From a checkpoint of a small masked image model.
Training: 23800 steps, batches of 128.
Data: trained on dashed paths with two dots that lie on the same path or on different ones, 73750 training examples, 41.3 epochs.
Rows from block 2, named by matrix and row number. Rows with one number belong to one neuron. Each number is 50 + 10 x the weight over its row's rms, rounded and kept within 0 to 99. All counts start at 0. After the name is the row's rms in percent of the matrix's.
# fc1: MLP up (model.blocks.2.mlp.fc1.weight, 256x64), inputs 0-63
# fc2: MLP down (model.blocks.2.mlp.fc2.weight, 64x256, transposed), outputs 0-63
fc1.170 095:58 43 48 59 56 52 57 55 53 39 56 58 58 62 58 49 53 63 52 56 72 62 54 42 55 68 65 55 57 66 55 64 54 56 56 43 62 49 58 55 39 59 58 42 57 43 67 65 61 56 70 52 69 41 44 63 60 76 44 47 38 51 56 56
fc1.171 090:56 48 70 48 73 55 38 48 55 51 60 63 42 53 55 45 42 50 46 44 55 53 24 57 69 45 21 42 47 52 50 35 70 51 57 61 64 61 52 54 64 53 50 48 39 46 46 42 53 44 52 48 52 49 63 40 55 55 63 57 72 47 54 50
fc1.172 072:60 54 52 50 44 51 49 47 74 57 30 51 50 40 57 42 46 56 51 60 41 52 57 45 47 51 68 44 76 46 40 49 52 47 53 56 51 47 52 58 35 47 48 45 43 69 40 39 45 43 42 59 48 39 51 32 30 53 39 56 45 71 66 72
fc1.173 115:52 46 70 48 62 33 68 50 58 49 63 50 63 56 55 50 58 55 41 69 58 37 51 57 73 56 58 56 53 41 40 53 68 60 78 54 55 57 58 64 61 55 66 55 47 55 60 55 55 37 46 46 70 58 57 51 43 59 46 52 59 59 46 51
fc1.174 099:47 43 46 55 40 67 42 60 61 54 54 80 60 35 55 51 35 50 55 30 48 56 60 55 43 40 49 45 65 51 43 39 58 56 58 61 50 42 55 60 56 39 41 58 52 54 73 53 55 45 63 60 44 66 67 48 43 48 40 57 47 58 57 33
fc1.175 113:52 54 55 42 56 70 60 35 55 55 48 62 50 52 55 41 46 48 49 57 60 63 45 37 46 58 49 48 56 60 54 63 45 50 69 70 69 46 45 52 51 66 51 69 48 52 66 54 44 65 53 33 69 39 69 67 58 68 48 55 57 59 55 53
fc1.176 079:37 45 36 50 49 45 68 30 87 59 39 60 39 59 56 52 42 60 50 65 45 59 50 36 40 61 52 46 59 64 38 58 40 52 47 58 69 54 47 44 43 52 48 63 52 40 42 43 48 56 61 56 62 52 52 63 54 62 45 43 47 60 55 52
fc1.177 094:46 51 47 60 75 49 29 52 46 47 53 52 48 48 49 30 46 50 58 49 56 43 41 40 53 59 61 45 56 45 45 58 53 51 67 41 39 30 52 42 53 52 52 85 21 45 42 48 37 50 48 41 49 47 38 53 33 49 39 57 49 51 53 49
fc1.178 100:47 63 55 55 56 56 30 30 50 43 66 43 40 40 40 46 63 53 56 45 53 68 60 60 47 48 59 53 53 43 31 52 54 56 67 54 46 29 67 41 41 47 44 50 69 52 37 66 61 51 42 52 45 41 47 49 50 54 35 43 73 46 52 41
fc1.179 103:48 57 54 53 41 73 55 74 56 73 54 58 42 55 51 59 43 52 36 47 65 57 42 49 42 51 40 62 47 52 36 56 50 49 68 46 55 54 64 61 60 48 53 47 58 53 42 48 50 58 50 65 38 54 37 49 69 44 74 41 51 67 58 61
fc1.180 109:62 65 39 67 42 46 48 59 61 45 61 41 48 43 56 48 59 59 38 60 51 67 57 43 63 49 51 56 62 62 58 60 60 49 53 61 59 62 55 56 48 45 47 61 61 40 65 56 50 73 56 50 63 51 70 55 55 66 37 51 53 67 55 73
fc1.182 096:44 51 60 43 53 57 66 69 39 72 43 53 48 48 53 52 46 39 48 49 59 56 60 70 46 37 54 50 60 55 32 45 53 44 58 55 45 45 45 60 54 42 51 36 59 57 42 56 48 63 53 21 64 22 51 49 60 63 48 50 53 36 38 48
fc1.183 091:56 58 53 56 45 58 43 45 43 53 56 46 54 41 39 34 53 53 41 59 52 55 57 64 62 61 45 54 72 48 38 57 42 66 57 64 63 55 34 58 61 50 72 59 56 54 58 53 30 40 62 59 37 52 51 75 70 46 45 43 51 64 50 45
fc1.184 074:41 38 62 57 49 50 35 65 61 47 41 48 56 47 43 42 46 61 58 42 42 58 48 43 99 45 44 52 45 49 26 59 56 46 51 54 59 45 51 46 59 56 56 43 43 52 46 56 53 54 68 53 51 47 56 31 52 48 48 49 44 49 56 58
fc1.185 101:42 34 52 51 49 60 52 49 59 47 52 56 44 65 60 53 44 46 52 69 55 52 40 28 64 60 64 41 60 62 50 41 56 66 54 53 69 60 55 55 54 42 47 49 48 45 47 63 71 54 59 53 83 35 41 61 57 58 39 46 53 51 44 51
fc1.186 090:63 60 47 39 71 55 43 53 47 57 56 55 53 50 66 61 46 49 38 62 47 52 29 41 57 58 25 49 52 57 25 55 50 68 67 41 53 49 43 59 59 48 42 32 46 47 62 52 59 38 31 48 53 39 63 51 50 48 48 44 39 51 44 42
fc1.187 070:44 50 58 48 65 51 55 43 49 52 57 51 44 60 43 50 50 45 55 58 82 38 25 47 61 52 29 47 51 22 63 37 68 41 72 48 58 44 47 40 49 57 47 44 42 53 41 46 46 36 43 42 46 52 52 59 51 45 50 52 45 68 50 53
fc1.188 082:54 38 52 56 49 50 40 57 41 50 64 35 63 48 38 31 45 58 38 54 54 57 45 48 60 56 48 60 61 38 59 41 61 52 61 38 42 47 50 63 57 43 52 42 66 61 56 22 61 44 45 49 43 39 51 49 63 52 59 28 69 71 49 46
fc1.189 114:21 46 52 62 48 46 45 47 37 48 50 48 46 64 55 54 48 59 51 45 41 53 47 47 46 53 53 53 71 47 71 42 53 52 46 56 46 53 49 47 31 71 56 64 55 60 32 40 65 39 54 40 57 44 82 51 46 50 56 43 44 52 40 63
fc1.190 109:55 39 51 52 50 62 54 44 50 50 41 54 43 58 49 51 58 47 65 57 46 67 47 53 56 46 59 67 45 61 57 63 52 47 59 52 56 63 53 51 31 50 51 67 72 23 37 46 60 63 59 41 56 45 80 59 55 62 58 64 40 55 49 54
fc1.191 071:48 50 56 37 65 83 53 48 41 56 43 53 64 52 53 50 48 54 51 46 61 53 47 61 53 48 47 48 45 08 52 50 65 55 77 56 52 61 47 59 39 43 50 63 59 50 47 46 56 51 57 50 46 47 49 57 60 37 44 43 55 56 60 50
fc1.192 085:49 73 47 44 61 45 61 51 43 53 27 53 46 69 63 73 63 63 42 40 48 65 54 56 41 53 42 56 50 50 33 59 55 43 67 49 35 51 44 56 39 46 35 58 55 59 65 42 48 45 58 37 50 52 54 58 62 54 63 67 55 53 44 49
fc1.193 118:43 35 52 52 50 39 50 49 39 47 61 50 91 49 45 52 27 77 42 66 56 48 53 62 48 51 51 57 57 44 50 49 46 49 45 45 45 45 46 42 43 47 64 52 39 60 44 32 50 38 63 64 53 54 48 51 39 54 60 45 42 38 44 48
fc1.194 093:53 37 48 49 67 40 55 60 60 50 52 58 60 35 56 65 46 70 54 52 62 43 60 39 59 55 48 41 47 54 35 60 37 46 52 57 59 41 43 38 65 36 55 56 33 62 46 47 56 42 27 30 53 39 38 65 42 63 57 47 54 59 64 53
fc1.195 083:52 53 58 50 48 42 61 64 49 58 55 53 57 44 40 61 52 65 53 48 63 44 56 50 48 53 53 29 55 44 79 72 56 52 40 66 51 60 59 58 61 31 52 77 54 64 52 63 59 49 46 40 58 42 46 55 58 50 49 56 72 52 46 57
fc2.170 104:44 53 68 50 58 44 40 57 36 64 59 73 54 45 50 24 39 29 63 55 58 26 60 56 62 43 51 47 61 59 50 42 40 50 44 49 60 61 40 48 60 50 56 35 36 51 50 44 41 57 46 52 59 42 59 44 51 42 37 56 43 43 48 65
fc2.171 099:53 44 58 46 47 51 59 58 52 58 50 72 50 52 49 56 59 45 54 48 56 50 61 59 42 41 33 78 59 44 61 77 39 42 43 38 59 38 49 47 41 62 60 43 40 42 23 56 56 58 52 47 61 65 66 44 59 47 59 47 48 56 45 45
fc2.172 096:47 75 69 46 47 49 65 27 41 48 55 42 39 61 58 58 51 59 34 37 44 49 41 51 55 54 45 35 63 46 51 53 41 43 38 57 51 48 55 51 28 34 52 55 47 52 57 49 50 58 41 41 42 52 30 60 50 44 40 55 65 34 49 70
fc2.173 106:41 55 36 42 47 46 54 47 47 53 63 42 50 46 62 63 32 56 52 54 40 58 42 47 56 38 46 38 51 48 36 58 40 50 65 46 45 47 56 62 28 36 30 58 53 27 80 55 49 47 54 50 51 48 50 52 50 22 55 55 57 46 57 51
fc2.174 107:54 49 20 47 43 55 70 53 75 51 44 42 39 41 57 53 61 56 47 55 57 47 52 59 58 52 52 46 77 47 49 49 43 52 45 29 56 58 66 57 58 46 62 60 60 42 45 52 51 37 47 44 60 30 56 46 58 48 48 47 41 37 58 35
fc2.175 117:42 41 49 35 42 59 39 54 48 53 41 67 53 47 54 45 45 46 46 49 36 34 50 41 55 42 60 43 45 42 64 35 48 31 20 36 52 41 56 39 36 51 37 36 43 44 35 47 49 39 49 47 28 48 33 48 64 55 48 62 44 60 48 52
fc2.176 103:45 35 49 57 63 55 49 48 56 72 66 55 63 43 44 46 43 64 55 28 47 41 47 45 71 64 35 53 43 50 62 61 47 50 24 58 59 56 40 47 64 51 46 42 44 54 46 45 62 38 53 41 46 48 62 59 38 51 48 48 42 60 72 41
fc2.177 086:58 58 66 59 53 50 51 51 44 35 45 42 39 54 45 73 43 40 75 49 53 51 45 41 68 42 62 33 59 47 62 49 54 72 55 38 55 52 28 47 54 56 54 54 46 59 52 61 50 52 41 59 49 44 46 47 51 46 67 47 56 29 50 28
fc2.178 113:49 63 54 54 51 61 44 56 48 48 48 59 39 49 52 45 46 68 71 48 56 48 49 53 38 46 61 32 61 49 69 52 48 47 59 66 53 49 41 64 49 41 44 42 61 43 67 59 35 53 46 80 43 44 59 60 59 49 64 67 52 34 65 56
fc2.179 097:33 44 49 56 59 67 61 36 45 67 50 55 52 49 51 54 50 51 53 50 78 39 47 50 49 53 48 61 49 71 44 73 54 49 45 31 45 61 72 56 48 52 48 46 49 47 67 60 58 60 48 56 46 52 49 61 50 66 40 37 67 58 66 44
fc2.180 094:46 40 45 39 40 49 51 50 34 56 56 57 56 39 41 39 45 43 45 56 45 47 49 43 32 54 45 33 43 48 50 52 35 53 31 46 50 52 29 55 46 46 57 32 32 18 32 54 53 29 42 47 38 50 41 54 34 41 46 50 51 40 55 46
fc2.182 099:60 51 52 40 49 53 33 49 46 59 24 54 42 42 70 53 51 50 42 38 57 53 45 51 46 49 42 29 52 34 27 61 39 51 51 56 44 50 56 55 40 43 31 48 32 44 41 48 52 37 42 53 37 49 32 45 35 60 53 59 69 41 50 55
fc2.183 095:52 46 60 50 44 54 41 57 42 71 56 51 44 62 42 39 46 46 47 61 50 43 56 39 49 73 31 35 41 31 57 39 61 47 33 65 49 39 54 53 48 56 63 43 34 73 38 67 54 64 54 41 41 59 44 50 43 55 49 43 41 52 54 60
fc2.184 099:68 52 45 58 48 59 78 59 48 50 39 56 54 45 54 50 51 50 47 53 43 45 53 49 73 52 50 66 42 54 58 36 46 41 47 46 70 25 54 51 36 52 40 39 39 47 42 60 65 45 55 50 57 67 53 66 46 70 56 46 51 42 48 32
fc2.185 102:26 27 46 50 41 48 57 62 59 60 59 55 48 42 45 41 40 50 33 52 37 49 56 40 43 46 55 26 50 45 40 57 35 43 51 46 60 65 43 42 24 54 42 47 64 41 53 60 34 42 42 45 34 48 45 55 50 40 44 58 52 39 49 54
fc2.186 089:64 52 48 61 57 31 63 56 38 51 41 51 45 48 58 56 52 53 45 52 58 49 52 36 40 48 52 60 46 51 61 72 34 55 66 45 59 51 37 48 38 53 55 52 54 35 45 47 55 58 50 61 83 59 62 48 43 35 56 62 44 56 44 27
fc2.187 115:30 53 47 40 46 33 55 61 48 46 49 41 41 43 43 60 58 39 47 46 74 50 52 49 40 37 54 55 43 33 54 28 54 38 47 48 51 43 33 48 67 49 51 54 53 29 50 34 59 47 61 46 68 39 57 52 59 47 58 43 68 41 46 36
fc2.188 088:34 42 48 56 48 45 41 60 65 58 56 64 33 59 50 41 36 48 60 48 46 59 31 53 53 54 51 40 39 51 61 52 64 58 52 53 63 32 37 43 37 44 73 35 51 45 49 42 49 52 54 44 50 49 37 43 61 61 30 46 45 48 47 23
fc2.189 124:47 58 69 50 54 37 60 69 34 48 51 41 49 43 50 57 32 49 38 54 50 47 48 47 35 48 76 44 45 49 52 67 60 67 41 48 41 57 48 47 47 56 56 57 49 57 65 52 53 58 52 71 37 65 62 52 76 57 53 57 49 55 41 37
fc2.190 099:60 43 61 65 53 58 45 42 35 46 57 50 48 43 43 49 41 50 43 43 34 45 49 50 47 41 53 47 32 50 53 38 30 37 47 35 49 43 46 42 54 63 40 42 45 66 31 57 59 52 43 46 60 65 48 63 60 52 61 56 61 63 77 70
fc2.191 095:45 55 33 54 41 67 51 68 54 51 51 40 43 55 51 56 33 48 60 55 47 54 62 52 36 60 42 46 47 53 59 30 44 44 37 57 71 58 63 59 40 43 37 40 44 57 59 40 27 46 68 40 72 48 46 43 53 63 46 53 50 60 51 43
fc2.192 079:49 50 37 60 53 57 45 56 62 39 77 41 60 56 53 55 60 53 72 54 39 40 51 36 72 35 76 34 45 52 37 56 58 45 55 40 52 58 49 57 46 61 60 33 56 44 54 44 45 57 55 56 57 49 62 52 67 55 54 47 39 49 57 44
fc2.193 072:76 67 59 43 56 37 49 60 66 45 59 71 35 51 40 40 60 40 44 57 47 45 52 41 43 44 48 42 60 64 56 52 44 69 44 56 41 36 49 48 49 60 69 48 35 62 60 52 55 55 60 60 56 62 59 39 62 52 52 41 59 57 37 57
fc2.194 091:62 45 41 40 56 46 53 54 50 47 43 53 53 58 46 49 18 62 42 60 32 48 51 35 65 46 46 41 47 36 46 50 47 62 27 45 44 47 64 52 46 36 43 48 37 63 46 48 48 59 54 65 50 68 55 59 44 63 56 55 56 47 44 76
fc2.195 081:46 52 52 47 58 65 59 47 30 44 28 57 53 31 34 57 50 55 52 50 41 55 40 53 62 68 47 65 54 52 66 61 59 51 48 51 46 44 35 46 67 51 50 37 38 63 31 60 40 54 43 45 68 67 66 48 45 46 35 41 52 48 48 57